A small image captioner, trained from scratch.
Model: encoder arch preact_resnet, encoder widths [64, 96, 144], decoder layers 7.
Training: soap at rate 0.0017, 7800 steps.
Rows from block 3 of the text decoder, named by matrix and row number. Rows with one number belong to one neuron. Each number is 128 + 24 x the weight over its row's rms, rounded and kept within 0 to 255. All counts start at 0. Numbers have three digits each. After the name is the row's rms in percent of the matrix's.
# fc1: MLP up (decoder.blocks.3.mlp.fc1.weight, 768x256), inputs 86-171
# fc2: MLP down (decoder.blocks.3.mlp.fc2.weight, 256x768, transposed), outputs 86-171
fc1.249 099:126112166090112144111123148128155113117100114122144113090147136115119167153135140098128149176098142125087165130105118093117100137088080139076128116136157113130136125143099112147110128132145156151158147145100117168171170124132119135122106144162148120121148082
fc1.250 094:153095144148128108125159130157133139113110120119129109117138130145164130138143179118134090129128138133126099059161123140137117117161141115125143128170170132143088120103078140140113116114114140119125117119156065141134135172136120159148136143171077122127177116
fc1.251 108:108151161101152122086151150116104119129150116110147119101141109148146129117169125130132151152080127105138091163181133147104150095141090211133180150133108137136161153114113154117113148142127108129127105162154093138160112122105089138119125130150134136144110062
fc1.252 098:143112097169149155148090152069176164125086134132129135131144092144122137094135139132108124109121070116140136144143136105096073160089129119126146110174089146129135142103133146079127145143178134112115135120120145087065146080127149091099150122114172169150121098
fc1.253 101:124133158153150139128099095091118165121145114150142099128138103145103133164136126101115129131130124100127100114144146135136122102145122107091117151123120108153146085140103141164121159081171134129126095105109125130095169109155137124104136128157143194097118126
fc1.254 102:127134141124127116151144156122134142167122150165118119108110108116145149129158127097128157177135148100122074101156144162096152105139150130163145090119121146151138136167132146116115140130146098115109068119114103110130113181151170098110120112176149087111095127
fc1.255 099:127130124128145147143121122128163127153111135128130147131124115108130136154111128114112104153102145123068123089150093140156106111147111146086145123133171151159142129147154119146113123121138150131084150163076059122151133136128150138113137162125170114132138105
fc1.256 109:172142104137165143141130117094144083105139130151125120108146078135140124130128155135128154128138098107111115146149116183097108107141046139155196139153112099109134132147101150096105143138129118115096068097128150110114124119093167111128159152137134148179141136
fc1.257 092:104142179154124120129131141127152105162144131108127108115099134124094123129113141168153149119100100177133142067111135107167096124112104106143068107105191117146130106112123103129152118111139139136104136168141116088133133126139124119154116167141144146133094163
fc1.258 094:163142087140086172166129135081147144085114137116097172131139141145147135151130093127102124127147125132125132131151120158117154156131153127171112126142145093080142155131136135078149113099144127092125149084111126120137092113157137128095137118087139167131122172
fc1.259 109:131143119109158093165169082154151150138124111111138115149138135104141154115139142119169142136118144105111098115172127149095199104120135127145157132178091139144150135190130153093083097111112132158127083106080153138131104151112118138116109135098141101075110100
fc1.260 087:112135150167112174159107082101158118133137119081130137128164140096101124149101154142148140138132127143146143118136096114146114162138123138144113113125177111109086172120114137098144150106144132073121115136146153120097091124130147122083120131076122126100106161
fc1.261 100:128170134110147095157131161136106175119115128115137110090151136136154136151128134107100116118138123102133108108200132114115152128129148126121185157161096130137122109143137163111145100101143156105146127122101105149102138128138113166102122099129089134091116116
fc1.262 096:106132083122148152143134129094118148117160120147092118146158103105104108177157136134123157098142117112125114137128129117106091128106138103178088124107153146114126144168116085090165152085149135085132078111136195151128120099145176119119104117086082175071120160
fc1.263 093:111105124131100156102157189138112126135137135135139166142113113106115130131151152103111156140159110106168118159085165150126122102114099187164131100076105130082171126156124110094120146094101145122117112149160147152124127149095110106145137091110112136117107114
fc1.264 094:121105109134143125143092108107144168127085148136156108093139114078121118136126086148140131125151129137151145119129087098083129144165115109111132138161118119133108109133125073130119125106145150128084121074094133072106123120127159102105158118110131112152132134
fc1.265 088:180121110101134109135106106115117151097088122107122126139112122095139174126125140148149150111127154178097124150095128166155133174111137145140149133151126129128112093152117105129085105123115103117118126101129077112142122085123136134097146127113123115141144109
fc1.266 102:144115145122141151109094122118113151103119142134158123129149150138115162156106172133131139123122168141142127144099127128142135130065138135127126106135137080123142141151121078119177095141131093123153122175153136140133102120098111130063124091138115116135173129
fc1.267 093:151127116149166153135113125127131136101141115129100139130131141158143105125114141122133112165100138121134160136209100115091101114138108136113172152152132120083125160113117181083095162127143116150103091119102121090097068152118108108118152112097103153201140117
fc1.268 107:144102094116129132091109126114127119164110124165137133112124102120119122101119127116112194161123135133123152128129164150115108062128056168122158120123107156110124143163100109117100123141118112155083122169134133093124124096086146134165130150155139111159105139
fc1.269 111:175129091164138162105141096115141148115085116102129131170115173129070140100103140123150130094127121148117179120111100139138115157113133158132084111159125114138111135136113075110111122146121125086117117070107144130105106115168090097082149109113165105117167131
fc1.270 098:133124116130152127155111117097130121091097071135105140145135092142148090131111143136100123133110133117159123175164131166131173145119115133085130149195155139116092140151134133101124129145173144128124100131090126119141131113148157143134103095141137155130133161
fc1.271 094:140141123111095122137128107137150132123112108131122120138102129134123129096080174124137103139087098108135130119111145149143119108128146114083158138103073091113161147110106132108106069119127093092156147072125096139127122173130109152152183112118092118150151140
fc1.272 111:135138134110154131123121104084131141099117141137134089076119131166113105097150126122089128120130111107140110155115140142097093150120132137155133125134070113124123118184169142099104124150124128112186106121151127125120113151136098103101125130136120173109116143
fc1.273 097:198097118130109154137143153073145140117072114128164114144148158114124108102106119133162111079073120132101158126089114137100140126093136123111087106138149108129162165145131079134124112168112124070141126090086096132134128130168143143108160126117123107129119203
fc1.274 100:107131109110092119119138171119125150108103103109132096128101104082136129106108145148139136119109150154150118102126107142114107119156130145138109108157127146102131152129116112120117097106130108103128110113064106088148120155113153112164124165156148099113082159
fc1.275 093:167163124160150130134134086105147128147121135140140139116158160130154093149120159141107102062106145101123143129131139152129147117116106168109137136123089125136123127112137111105131102103096132121174106139131123123125140149119136169123120153111086122117157169
fc1.276 091:115085131096142104129132147149131124139149135147137100114150105120116135144117121133150139107113184151157133124060127146125095117155089126149166092131152115161146125178125116095159075064121118092088104112125141163143117120126137142146138104143150139078111153
fc1.277 101:109122129124091140131126147074166118074121116136133120136135168123149129136128113156170113092143099116105090085102150150139096143109119123100101101101149069093144126113143117142143156178161147157127118097087139133094133115129152108080125096137150133146148163
fc1.278 095:152133094119147144113136152127144134146133151138149172153143130093128112171131123132161115090159125131099103163133133118119095120115133124163122133120100103106104118124148117125148125134121167077124162144112119143120098102116146115105112147125166145139090150
fc1.279 104:085114144108113104128188159188115149101090139160162115144105118105108124104136120130185152116130155139105108128148110162117148131175139161144158138141130128128152187107097165103124118139127127111158094123059119185180134149147115161103125173107122094102089123
fc1.280 113:087131153132106102143168173147150124117106094099101145153124114103172160126131145100143080147115137139096133113157102145099162137175165144193129125166120139122141146111138147131087154128130124094153096119117144167156113139134138116122116122103159114117129149
fc1.281 101:086116165088108159106169122152116138125154126108166131088134119131149149154134118143153128120102164121096095167124129176100135106110132168143130111147140113140123101116103121096158114114122098115169107149121122132165160148131124092113127146179115143132134083
fc1.282 102:167137160183111161099141108104134123123074131155127118138112114138102132100095127094099119203111153108117127101095139130104108115127047211116163096152105119093132119132081148150123128127130156157107110128131083077137125114114143095163158151147168097128132103
fc1.283 092:136113145145155169108149105073143133111129102139107110143127101141104151147162125101121132152088146078107136104141103119113122122110091166095134124157124135123081120146127110089118173120168109110161107108069141149062136109150152095126141126124150167135104095
fc1.284 096:147109185119120134116168140124151139130091119135110124127118113096118152106119127126173149148081128098076136133102132154137120140110075132084154129125122123145143156131112105144102079152097106117154121096108085113165161169145125146094141159133127144138115125
fc2.249 107:156091121140160111118143126117108110105104133111117125133139107124118145118117136131105107135161138121110125144134112199125144184154144151144133112119102255125150114128129138196119161136138079139124142167103140161141157116108130127096129151098110137142122095
fc2.250 101:109132151138118119128092103135086138117121129137141090128123135140131137120152115155121133110163144110111126121130150183141121135128114126175142111105128117146116127140131128191108167147158121125134130167090156118114091143120169091100133188102106085099117128
fc2.251 126:136140116116088142124141052141155120089116087126108135098077137162141132136119133130111086121120143107120155078148153138120113119143203137136112077101154230095117156139125127161156161145157136146125139162093141104126135098110150101086123092151127138148143140
fc2.252 100:109143099122087131115141121154146115137103153130103119083116124165117137125083106139111112138131137114173136131119092107137152143144107111108105132132138201089085124157139138210147123151076161148134152137131157167145161139126098159138125119170120159134128129
fc2.253 097:133136142093102141123117120154133128140101138124149112056103104154174145121104139166103112177138143132144121146163121100133140127118142096154134087136138183093128162157119105164150126167104119141127096129142140136140131135128145177120131136156137107161120171
fc2.254 107:111115122123135113125121129127116114101116134096142147154116130150126146144113116147089110147170157142140175132128131110134130129139130150128161158149126255139101095139088127152173128148126134123145141122139158134131132118129153153120065140139106131119106114
fc2.255 093:132106121137147120101100126141099154099109167127123117089096122166128183119092172176085091153132171142143126136113149135126142128144122150168141113128118183118088127153124142147157123124109108148108099157136162141133134106134134130089099132169077112125146146
fc2.256 113:139150128138115148122133108129140123131157090129126107112115129165134128134139094127113120140131109138144147152160121127180127141125132102124167142112096255134139140144081136149146150160110126137127135133123132123132139134111140139140078111146099174124134141
fc2.257 091:147122123121119119094086143147109145113120120129177113111167135158116161096120110121110123157147112091138147175091092108161106118136125114088142137149122118120121120099170143242145110133094130126164105130170155147150165068113183137122126088142077147115162129
fc2.258 094:104135109115170115133122156148102119154126143144141091133169121080114099116132122127117139103144117159138151150082068125184138115120095077121141142106101175163123126114122120203101136136081128129131123179156165145151151135117134175161172143181105149159119141
fc2.259 095:143090154108129109113128140155115104152135143124134147126116150166150131155084109132094096121142157167142122150140132150181100130121106129114160137145120197152131100138118168134141152164130114147084134155150123122131148130096144148123080117148081174116115134
fc2.260 093:131112130105099101125114125123145158132102114136133129155125165140151124074107062125162087135144135127125113147134147143136100121118104100131189082138075136116156119157117131153079105142139133112104114147111147147140176159133155124160151103157128159127125129
fc2.261 102:159115132141118116132127099120125106120169126101150112130123140125134130096155121092105100129146123163120137157134127171149121142139174083144134107114132189126126120112085122140094161144110099131100154154155127135124121136146149113130143150113141117157113108
fc2.262 104:123160126157076165121134066107158135118127130123116139116129136162136104101101117132116120118128118127152148139108112133126128137103117083114141132108104191100108150131122155169125136159107143138147148120138105143145124160129069160160152126141125153181127145
fc2.263 110:107155125119102105141115077129153145132140084105102116172142143140121094135113074133125127112136111132120186101162131157081134140095151107145102122097111137113099150103140139168115149136140138146159149131105129137118157130111089097129182114107143164176107126
fc2.264 093:138111120133114144107104171138106147174120174130161110099122136184122166093148144149099120129134116112125088149100099120184121111121129104090170136137127141105119129126165168175130143150100137143092131183163145181128123128123163154136119124142093165122090132
fc2.265 081:078093124128118105114119156159130140142121156140097106136122160146146141110132114144077143143186094138124133136136109163148103144170161118149128140134132154135146148104158141255132138128115098127110124154134147160129136141105152122115112147128126181117115104
fc2.266 095:102115087155116158128097137182163150111101138132093116119150132152162132107119115097105129172126101132116116142141105151129092175125124114140130101117134106113149146084153143221149141153139119134120128132139128162115153150095120133132095181137110184157131109
fc2.267 104:121163136144105097148148117133152113156094112167143094155107137109148101087161091123157124145130133090106080126106105141166151142100150102100110098105112132153118147150116130158119142168129191143113114157100143121136148149130160151151117167155106104116092205
fc2.268 102:123172130182102136162105091157142093111141104117121124145158149130116149146146093140134142127122122110163161110153110133127135135135134152101130148108184168148105176066123124143191159139120139161167131136096111128082107131111111125082107145132099106106156129
fc2.269 101:124129106129125167125086138109148172118151198110119093118130130110147106072152114137155140147138088152111070151091096141135127119089135108141132158116125182133152133104126149142059136113108125126106126121153103135135107207140137142151203195113144122123107134
fc2.270 120:139136143136124114102119150131118082148122153109113109155122142129153163121129098122106161136138111156094126084126101099185127134137143126140144126144119191163131134113095142086120127129098131101106138112142158131112132116134125156152124132102105089142129155
fc2.271 100:134143115103178127128151153138122127126142123113142102126170127065121140151161103091135148149124128149077138124100101146196134183143135154103104121116159171201175132096141100176116149117120135081129112152108154129122137094107156123136138171134110131096139101
fc2.272 099:117134115134157124167173121159126127132129130121107118110139125113153137127146124116107122119139106145110105094114106184204118154130151111118128142098188151154149151094101114140115147109154128121081129115120106100115109154126136109148157149086095078117124146
fc2.273 096:136136102129147133140141143154102109120107139132118127147142127110152118113142103106127154137155101154131142163112082143155124179152111142146164145103105228164153124115109142226093128117108084106134139159137149135132146106094125140157126166145106175116128091
fc2.274 106:129131198160142110096064116152083136138135131121155119143155165159135151117125115162091163131167106088132139170136105158176101145105121106100187126094109155153115150076151166162128146178113115149112117186150141143105127083107146161090137104158068165127144122
fc2.275 106:145179155115120172141141121129122138125180130150105085121110099114126112104125096105156109121127102126096134117136134147176101115141139080123110145097161158143143130116135133169096167140161181108098129146107147074101099136114167088146146158076158128091138131
fc2.276 092:162149131139122155134110110116137097119116118130113183113119135145147149150109120136099116139116100115109121127170096121131143155124142176106143168118101138149124122094100152149149134146158108142154112132094124103134130119089153172110064164114144139169131126
fc2.277 109:127109110106122141136144169179128115163119136110172146110112126136150134131133119106135106144132123126113110136165106110161145150139129121170183141133114128135128088148108150212101127118125124079101147152156109137161151143127151172141119150115060130140111149
fc2.278 110:092150107127105148149111133145150143127176113172105137102129125146139145121134111106127129124135119137163131104125140133118110122147116134122120120113146141131119128152112185211106169125165125139112151193160124135132159107135080098111161116124150202147131125
fc2.279 088:141119106142176132124118137116144114150168121097145112137133147130136126121134103099119115137136129168149146147113144154161137151127130097068136124135104194143168083117080118151085176115158118112104160155113110104105143118109130169144110131140130183146162114
fc2.280 115:106102120111143120085122160129110138107128145127149138125098121128124124115115104144127113141176143141148136150113184130121137096152107130118168133163100255117130088148112150146132146131128109137093131135125142122153149116106152102117100133133148155107098112
fc2.281 095:125111119127122133131144087159151103112111104143139116083113140125127148120140157119059086116136137114105116084107155161152125135125175156144111073096143149113127117128143106188117170117165111126122122170096129122137126109129143131088119129142135153121147128
fc2.282 111:121112119134156111120132133125079122112107132124157121153120115147113167152121124153119102123155148114119144168119097164119132188146161135138166130126114255109140129134099133154132130124129097128138122171103171144119143113110142134087075131145077134091153108
fc2.283 087:105107098111120136125121113154157114141087157121143098117110108158154121109095125147122083161183165128136114160110120146119123141172154107167106093116125170089092158138117132176124114133117136143119120152154127141155131143129144136127094166154069105093122167
fc2.284 095:156081132113178114142157148110082110108111142095105137143132104090130164134128131133106091093141128117115132146131117168119133181176160136147127119146085224139153116123129124154112156095156085108121154173116141136126150110111144115129116154113150122125120092